Weights of a small multi-label image tagger: widths [64, 128, 256].
Rows from block 7 of a small multi-label image tagger, named by matrix and row number. Rows with one number belong to one channel. Each number is 500 + 40 x the weight over its row's rms, rounded and kept within 0 to 999. All counts start at 0. Numbers have three digits each. After the name is the row's rms in percent of the matrix's.
After each channel's rows are labels from the 100 images, of 14848, where the channel reaches its highest value: "peak on" is the class under the peak. Only what is clearly more common there than usual is listed. The data: rosettes with rotational symmetry.
# c3: 3x3 conv (model.blocks.7.c3.weight, 256x256x3x3, each kernel summed), inputs 128-255
# c1: pointwise conv (model.blocks.7.c1.weight, 256x256x1x1), inputs 128-255

c3.34 106:515563451504455408498442504505548542512475438501484583505517503517461471507464518563464492484445505546382436434517441480490523461533477480551494494517521490502481484447489521507524489444516479530487531487532443538524483503403467511479526459519484430499512490485461469561474530462496369534534506488510524500457550532562535512511458529466569463497578509457580460501511460517568484458451
c1.34 096:481543534538502540530543531447509553488500496442495529504501424521517494527471497513512445425519508509554534491483491497524490531517401497500454543538486491518515516385511507485514547503535519521488557453491468456485407526469498522509469412528524509512387460410526501532484457462505535479490520444442494536437543527494465462392543541468537497455478457514530497519512521546404499519462
peak on: backdrop

c3.130 102:523478453436504568473523487527572520476548614527527478523582519570518498577508470520573483523506479548527555480570494550485542583544523478520505504467490496522564615504556530489497436549540519532455523566471549563467521503563548510512538539520498557467541503494447512479491548484533557503440528477528533487519503509506499497541506546548503496568532479536401450477573523531474518554517
c1.130 098:546514487477488575436539477524552495531546549533526496517530504546483502543477502440534499498529474524519551445581548521499488581491540518497488510497509539546567563538528492495499496526492600555507525539535542517549517452510544526519530531557518565521525534484434512484507526547540506500424543512502534475536503482504515418523550522518510474546542491521452448536579552527485567558542
peak on: backdrop

c3.73 078:486462436522489418508441491492477536533416500498464485470478485414480551504507520504491521504460502521453459451521489526481446459434485523481465459483499478470481459475435514483506511535424566433449504526470485565521477527460452477457481516523521467450462488475547510502476461429481463502492456429495586506480495470511479498465444430449470455516491464477479436507514450472511414506510
c1.73 095:521464431479519468512438473486517576495386518493421517459495491494517506463560525503473511423485537447509531523529480504477499527505450532468446502458528509496462460504494475482417482483437506512486555537445451528521503476536477536473489502538469467503437494383499507520509427508463490503511450498396478520518464516517498495452536421463481470476424410453518482481476536486472499503487
peak on: rosette

c3.211 077:546502497426460503547509488579482466459549453454515438504471423440575550501579584532491492502515507476460526415529497468541452525480534499488586541455473506453473499459516414447472458534465464605495483479501500488474489449495579520460488478514482479369449580464530489462541481462546429475450522521492510556523533436450436519512490476496554462532466478469540533483567510447481461433459
c1.211 100:488484504452460462481407466499474481493516508474562464509445501501475507426526506623542493422525480508531516484498468596464449524467393506511481454499524496484520471482530437468481328479495442519520503548507472498474503497549488481480505550546503516481514520437475487498550421507494491491494497542491449474484553499483509544459559477554530567455432551524487540434450472505490532495460
peak on: rosette

c3.37 095:515548419538544440480466483533530472494440481516488488502387495464529460450536432453428473506433492574444408537476441461462513505391525469493430501465514494542462438498453399514536527510407517419426432483452468535537513433491480492483494508494494458475515460501480491448489470526519461497487551508530563472514569510547500446506472451482519490523485560433533443487497424450553577518519
c1.37 097:478523496502555634490554520529509465494556480517549519520509443513561471490508480465537456483555484467543547538518499512532492564475480503490577483501544450583572472553528547482536531517466591512467536444544519492566450447499499565531495531519513546559452487541527514548519482486549513509549524474399502474485564481475446480422589534477505477479512538513530460567496522517491560519512
peak on: backdrop

c3.13 107:528470480514545478456502510491529487525471544429492519501570483505538455453528502472469452454446549445472491452455479494457504504480464522497415480484446503475509476517492480456499482492630532502466516449435501425473444483478478540555454542547435516525447436470536466547539501567493483434494478496480455456482470579516463473454521482458459523468491424505510467500476461463509511463437
c1.13 103:512537524479482517518506543447501500510507503513495475536653468539479478510477535492504506471499503417478505465440503485507455473563525482460556483503495499509465527545478455527483474515564490507463526478499512461503444559492503462510512500503438474410463536554513496535519479532501517533463445508271442513499505530479456515446547479450489462365536467507537491511479490537445491533505
peak on: rosette

c3.19 095:460446553451501511441513468440446442517488446487441485442545488492486553497497435483484469559468482518480478502447426432460429537553501400472532537402500468500486473471479490421454470495518509422576519439507458472445505447445515490533492456440473464479526465418437426446430483445468481511468569471482497468453442492471478464502421479469485472525506539460457479506449548537485417521514
c1.19 089:505502505441520478557494466418454528550496479477531576469524519453450504540484477495506460528493581475471507469508465418446441495536529500476479603466519490413484489472481504483476534443520518450557560471496444489487554523502514493559456490465479462476500493440557400498429451407498495486495533470517479457492475587549560456476445481507504514553542457427509509478505404447492476469478
peak on: backdrop

c3.202 099:516467459495526450463551400507560473541452491462515456514532442468516472467535558403487465463497452483468463441480460515432484492517472424487510503430428506450459444485497504463500497494493449432469417464512484487529441520422466421541425368446452463416476484460544516457469513494522493494502493547451480446520453443478490478487435507454454457463569456482532482403530495513515505507470
c1.202 097:483503470517507457483484520482532540533457488454523541499477449507487479457489543497551415446523520432471540469439516544460473446491487432503460502489419471506454516487538470471436549435492473444442509462495471551538460459414481473463533452469410462508456523528415525394472460491508491383503453491472416471521579493489539542427506466470516445476413527547518532464524509491531468399372
peak on: backdrop

c3.111 124:522455527406520519455464495500481441508491459466436469466533538505480534466511455443520462429466494440450502421515463489462458493466429476453512490479451426468510502472526482459566457576459457523538504574488489509437467601457531443507479486451467497524491470445472467467461477521495512442490532484388490390442425423458468512450497482469468473419501438472425506492474470481455433486501
c1.111 101:471478512463545554505454509539482499520533449482495483485570472420482550486521477554570453464562560409484526482519477474464468503467456469424523538498522488485555553530510505511503481558409486497543539518510479444515507536480513514548440498460530531495461546475504507452453520462523515497491514489388503443451507551472480555471468514454537483495485444486481550529510459458503466459475
peak on: backdrop

c3.192 095:506497527444487516495472474457513485496492523528408522491528498436479471475518413497547508468448441514529528457488542611521477534469533434488494462439479443513540381454531483460489495515526462419485515502517555554475477528533541412518509450484522526447485506455413457436532554455520484467505488472508520451436520489513483555529482570474517534552503481601537465466523506428526505448516
c1.192 099:476491492509448472445465377545532497546564506506572507463465469555446470511496510486446523476507464471444472492532520556476419510463441524535451465530481480540492401578463453510494490473538477427477503522484529583579441505523485425459511599504539535543518476466467406508471510455515515447422456530511413451511457493538471499498562506531477560512428562506428535464476463541475542514538
peak on: rosette

c3.21 132:513437527493538498445473483475503524438522513473462480507517453474430483491403463496530457429484497431531521486530509488505377518526434505448522456510458537499537456460526492474476472454464488477505509409393314425495477474481430458518510470565471507459476454431466491546495465487522488475473581474439476492495546445453437469408480481474469520523429472524538446477478487476507508491470
c1.21 098:471480464511481401462418451497510480544442467538514518492503495557409463532416578572439485497440502503437405491488474472491451470543521532513514517529464505554465440564441498525529508437508509474431440484417355507570491533404447481477502546478496450533517529546542505623543490575514447513524526539475475507512544462532470498506472424486476554513487530432506507503458506518485545532498
peak on: backdrop

c3.49 094:496507551518466463400563458473490490463460504463582471553482514501480516517506439539532542462503457485561559484516504566544389451461477523433521499543472499526539494516479515503388477520542382541531517457537497525486501414474455479482529473549514505483509505463462514436469513451538458518520512500476501486504551486492480499491483492468467536505489502484573484382481561501514488484523
c1.49 100:477427501485493469541480513477482508488476513508547528392465499439473478445489503491528512400514542472470463475550488537438507519514415486482468552514517523497457492511476486519487544464484516429461474537488455481533434481499464516493306518463483528460506487439528450513542445506590496493532466485494488489540450490437495559461435468519516497489511474503512564513471514438434510503517
peak on: rosette

c3.174 102:479506433480473540497498529458435439361467408528498486512585483522459486565523422550516504497478495478511528441414466552457472496472497439423549504445475517572537428472516465392528423540534411480504535533496491502465432540470500522490523442540513510501509519483430505484523488533526480485472561471444470481470450489494491532520431484484427494520554437565494561489501485495478448418442
c1.174 101:537427508468542584514444493452503488449504474525508498524510539458472514488533451487552479466554530456526545426531565498504401486469461461445555465475440407482540431483501512463481437439414499504499564532548554523480423501504508515449473518484521516502470479512437451466467558496527537559416515489445491404467479525515462518416494562417505495489469468497449531489462458499489430482484
peak on: rosette

c3.95 097:468488457491538519486530488524466513500550505498482487506470521473471501495467496454578490588503478550592531557577553485501480516477464501532515478443516521529507473443552502499576463506444486487477567438454463439491537483548465523503497466472510512469520494521465559468570513501486538481472551441520563555445509487495485454468496495558467474518469590465488516540548461487496493495552
c1.95 104:522454471435461398479487443544486541459451541501473458490442580506442494500456523492541534535459488574493500476551454485501489498500526474518444490492470593474502451402556466537574444403496438517497489516472494553437512481496472436531513438455490492480516476467452532491575501470491499487482511489530499527469443473520527506523453470543464527499520544488513543465509518435510492503519
peak on: rosette

c3.157 083:509455507497521491508501485466504490489404523432547516490564495485525515570503461530495376463562543471491523508478496511460419503542500489454508503551416449460525526480492480494492561506633487519525516480498487475506500502450486460509470505501410457536466516484502462517500489502501523391517497490507447448515528466482545523492466455544491521496503481562434519520543456524499482502376
c1.157 107:484453511531475471531525515460510486458361477482464489496409479450534500482499495512478486470534515500497516515549471475432471482522523500498425553516495468457493530475470435446430535475455486461490499504450485521502523445494493534476433487456486479509504501483505529475524485509426478478551505466553509446494513524508519521525457371473510462494482466523460483514436502448473467486519
peak on: backdrop

c3.182 099:499533551543512447591471435512430431437497436466457433456505468494496398477414513531452484445523475448500468508416486518509421553508477435485537460504483533538476416548470499484430464483477441482624446456525474500460493444447432474520558438518484468485435567538491458459500490491516437478495500504449450530504520426498520447507471528508545568494408484469485451436512509486522490471449
c1.182 101:476473519471580512567514450507495452464576488499481447500468444482560468488499562491506441479507525484558538534469503553534502520495484533458547449538447486500549451467525529536519440478458475545558529435499480391495473447523458525537543523534462539472433533483527464543512462466504539490424510438440464480560517462468508487458509591504526521512539511524565495479542469463511491512465
peak on: backdrop

c3.4 093:454464481469534470497423455506466470498466465503419433427497449477462477462569489531574487385461482431474471464420500504450468518470462455458521484501412498484450482465468489409536447527535404467491522501517522497472474540524496439531526486520442417468463533506493472437467439432538488442505501480410442460447474459497449504466454504498456453523477462502438504404504506454542514477446
c1.4 101:445532483497608537491540505441442470497523507440365509529539426491541475448541509456541456400444512509541550518535479453532526510473409534495492499504468476471537493475514521512546440556512502562479527455469464450490462495459493541534516563496518528510400435483543491548562491475501523483549538425434442510447502534505408452490530541473490484451526490483524438522499454482529493485441
peak on: backdrop

c3.230 112:499540482537460442551497420540486473459467520515485414526484497450521543574499513449486583538450424516454459504457504508557504522523506476506483493497522544469453482494495503511539454453515505509477354499467542486450487481495534419521498497545512425468489532531504497554531519511525449550458537482547552561450494439475494505570476492520546499525518471480492453397505512517540517522514
c1.230 101:515544480537491446496532467494453457517537514451489457537508458504529513522498560483496500291432476486440481485501493483504489496476411560546475492484532492534462465499480533517548417509500466544486455497508499443451440503458483398531441545555458452567472451536540476561559497531547457535520481502513538490452478473534502443480521549482510479447532428444522463461483435517501544500492
peak on: rosette

c3.197 120:456521487490466480525507516507511495514488487479477498536483471536461388495507455520508528398539495412487493496496510515486594463496412545435450426508527494526502414418464464476497423498532482486430555555423535493477398554546517536537460489501475490496468500413472533522470487458482458475509547446468446478500452542506522499473503494459482508445491458471444516486477513448450508474477
c1.197 098:519518536495497562500540521511503472441561521551505415580513515510505503507567473455514564522472436491543494503534528516508537531484562502500503428497535484518561386501468566488493472562518507501488549531547597520434503495573570486559512494521559560488513476512436530519466555471503522559434604474518513491565457514535545426537494570532525521530533514504449465489534570510530502547561
peak on: backdrop

c3.148 082:503496471494516486452441531441458473552502545495505458503514422550434512462454516522487494468456539542417453498510447477512490465495437545466491453538510515502496487472491543552645499521564442531508550511499484568468534648445526509477466486504518506506510467489460503511468475476507522519540530479483494566437450563500490467494501498497456495481511568495470550476532454544511422544549
c1.148 105:506441474480540550453493522492483476534493544483494504501519501453521493506480493515492529379495529472514551446516494533509510483475355529446427459457525537489548501569514512496609497548526485502486543517485473524482413595534497533523373498466507531504503426444520455553474474549528534522539457494454474491467439541495497531435450450491412438477536451507505535512507453473479506526497
peak on: rosette

c3.247 089:452514475539495454578446500495483461529507455504466428456476439514462489446570423459551534539451469535556472501504494498503475551469524472509481555438449545510483508521452419527580538581481463514530438517459543550469470610538481491489503476455515492530507516541507518466534505436527494460521543536529543535503500542531508474508491493532494507454476536547479436505501562474513537494573
c1.247 100:453405475485480506417471442499486502495517476502448511449508525457454515403527512504498514368473503522505553499554450440478479441457494437468485509409478537465481510474482522491546513518487513476480517533462499467491435536479481570523373485413509525449495408434486483522462505542534523496521490568514510500480493493529510501493437512465475458432537387421522448528499456416480480531550
peak on: rosette

c3.64 166:466501359485497456469452486521496509512472441492520492489490471490477442481530488496491487480476483468490475509480505486488484463507461541430498417503505503500476244424468503464489520494484465487329487496403455470552485538467501506506458471516482468479492512473458495492483478483517497462485553463483501497520506490482501498458487468461491516473413500431549489495476513484470519476473
c1.64 105:496493380483569531514486529518476519450504487526531454538587533487548476531567467482557539524482448532541546497494500479519475515498522457465537465497538497474524247482545556427508540503562479499363500504486484523513543489512545491521482459515513475489524502488440504474476510483482558500479593425508548512547485499457522478470444536505527510506384527479560475469484527487475468536505
peak on: backdrop

c3.183 091:488503553513519467549532485529506519476563499452419495524496512501423497479361533495464592371584535452554543503496481504523437571504446505501433530576518531498507522436591484481469450521507481500533525461517467515494449397531562487459526483504514523472495419473499486517483498553451478516423552540420434510505504559540462449498494535504551527480540423510515482537442502508523520447549
c1.183 098:435487519562506449526541477400445458524463546494454513503518555466495444478422493494541501455571481438484506512518537532502457539541500508504481576505470432498500487476496453529510484475516477470489551535505477479516424500487496446481441475513497504496425559517572508485511453499536457474599447483444452462489394523532452494464444529516441531468484428558458494481479472511456445475525
peak on: rosette

c3.228 095:520508515516481534499537522525529500435505533481491482513499520475503478472561531466489512502532455477549574583490595507532486562374485452451489426446565435490522541510545513444536464530426435525553521446495529517476560486556551500554539455521523515407536491449463521398455509482502540493462454536482503528534553473486505498406509524470548500530471518484491504521525492490491467513559
c1.228 097:437463494489434456543464542538534461500493484479509525448430556456498485470480623523441450456503552484446465466457490481468511501407487471513446565419520474502478482461488498526580472508444461480467520536494491498511431550521464527523442535471482451495454501531474483472511482493532495410499415554474450494507504505507494606440470499448538481444484482414521601521476431442466502473478
peak on: rosette

c3.86 117:472512442500461493526499558495500552507507425491535532414482435500525457467552514524464494449526580430427490482508463435456494478497472531506468558475512511488454462492466495495381533474486516472441531442477457479509478445482430546470450495477506489471498521477487467511496414569493454475488482519490477445492544568526562518442480440491545493464479462425499490557485423479482479427480
c1.86 094:520504538500549552441542501484507458496578486456544456566464470468514521566548562465530532468427465471573506464492519510555459535494465540469490478529485453513539461486495531536396490567532476499530441418566524483501468375522494449522498548524513472475536423520423547474517535477542528519463537492480517488535550477438528478495523535548493549538508460531534446442557495533544524493492
peak on: backdrop

c3.117 090:532536515446527543426452487509526495565546403495530520490449515522521430462563494512517429416469468464496495465558521463515430510383514534476460532503490417530490381425481466445494493566398564513518533584531494474542441517445449510493521511477497467518474534530471504460491467507534507462466451473437470412449531482515475491440514536476515476465408471484466588532526466518479472486465
c1.117 099:446480470485581601492498539482503499526588501527547552556584511513478501576568443491521502524525525497542541507512544545504434525433535540438547519535492460474557462481513549481528493540540562505536551508552547474539479532519522587516509494517521521488487513443415495447461534511566574536483517510509531492486497510457525518464544582535536489545438528533497553555535531544480520492513
peak on: backdrop

c3.82 099:471464477467472438554453443535530525471448490537520509435469461532458470509422508598423499467580534495483491451440420492438516535560479406504498524489559480545454496510479519441550520440477494442545490536459358520499453518498402498454524446427495456509469498451540541528488446489473462481536424555461460479522486474521507449476466456543470483523512428462511549418463474495517522528535
c1.82 097:517530501520502539518543531496397549421459516513447489491512507489479481491458416571548469429582575498542527492498541571503485502467423424504481524456536487556526574503524497483496452505479528469545566479481424572447464499506420621582533450490514519510556557522486596427492456572454478479536454544446446452507550530526505532443540445430529475531447468541486482540499463514480485437519
peak on: backdrop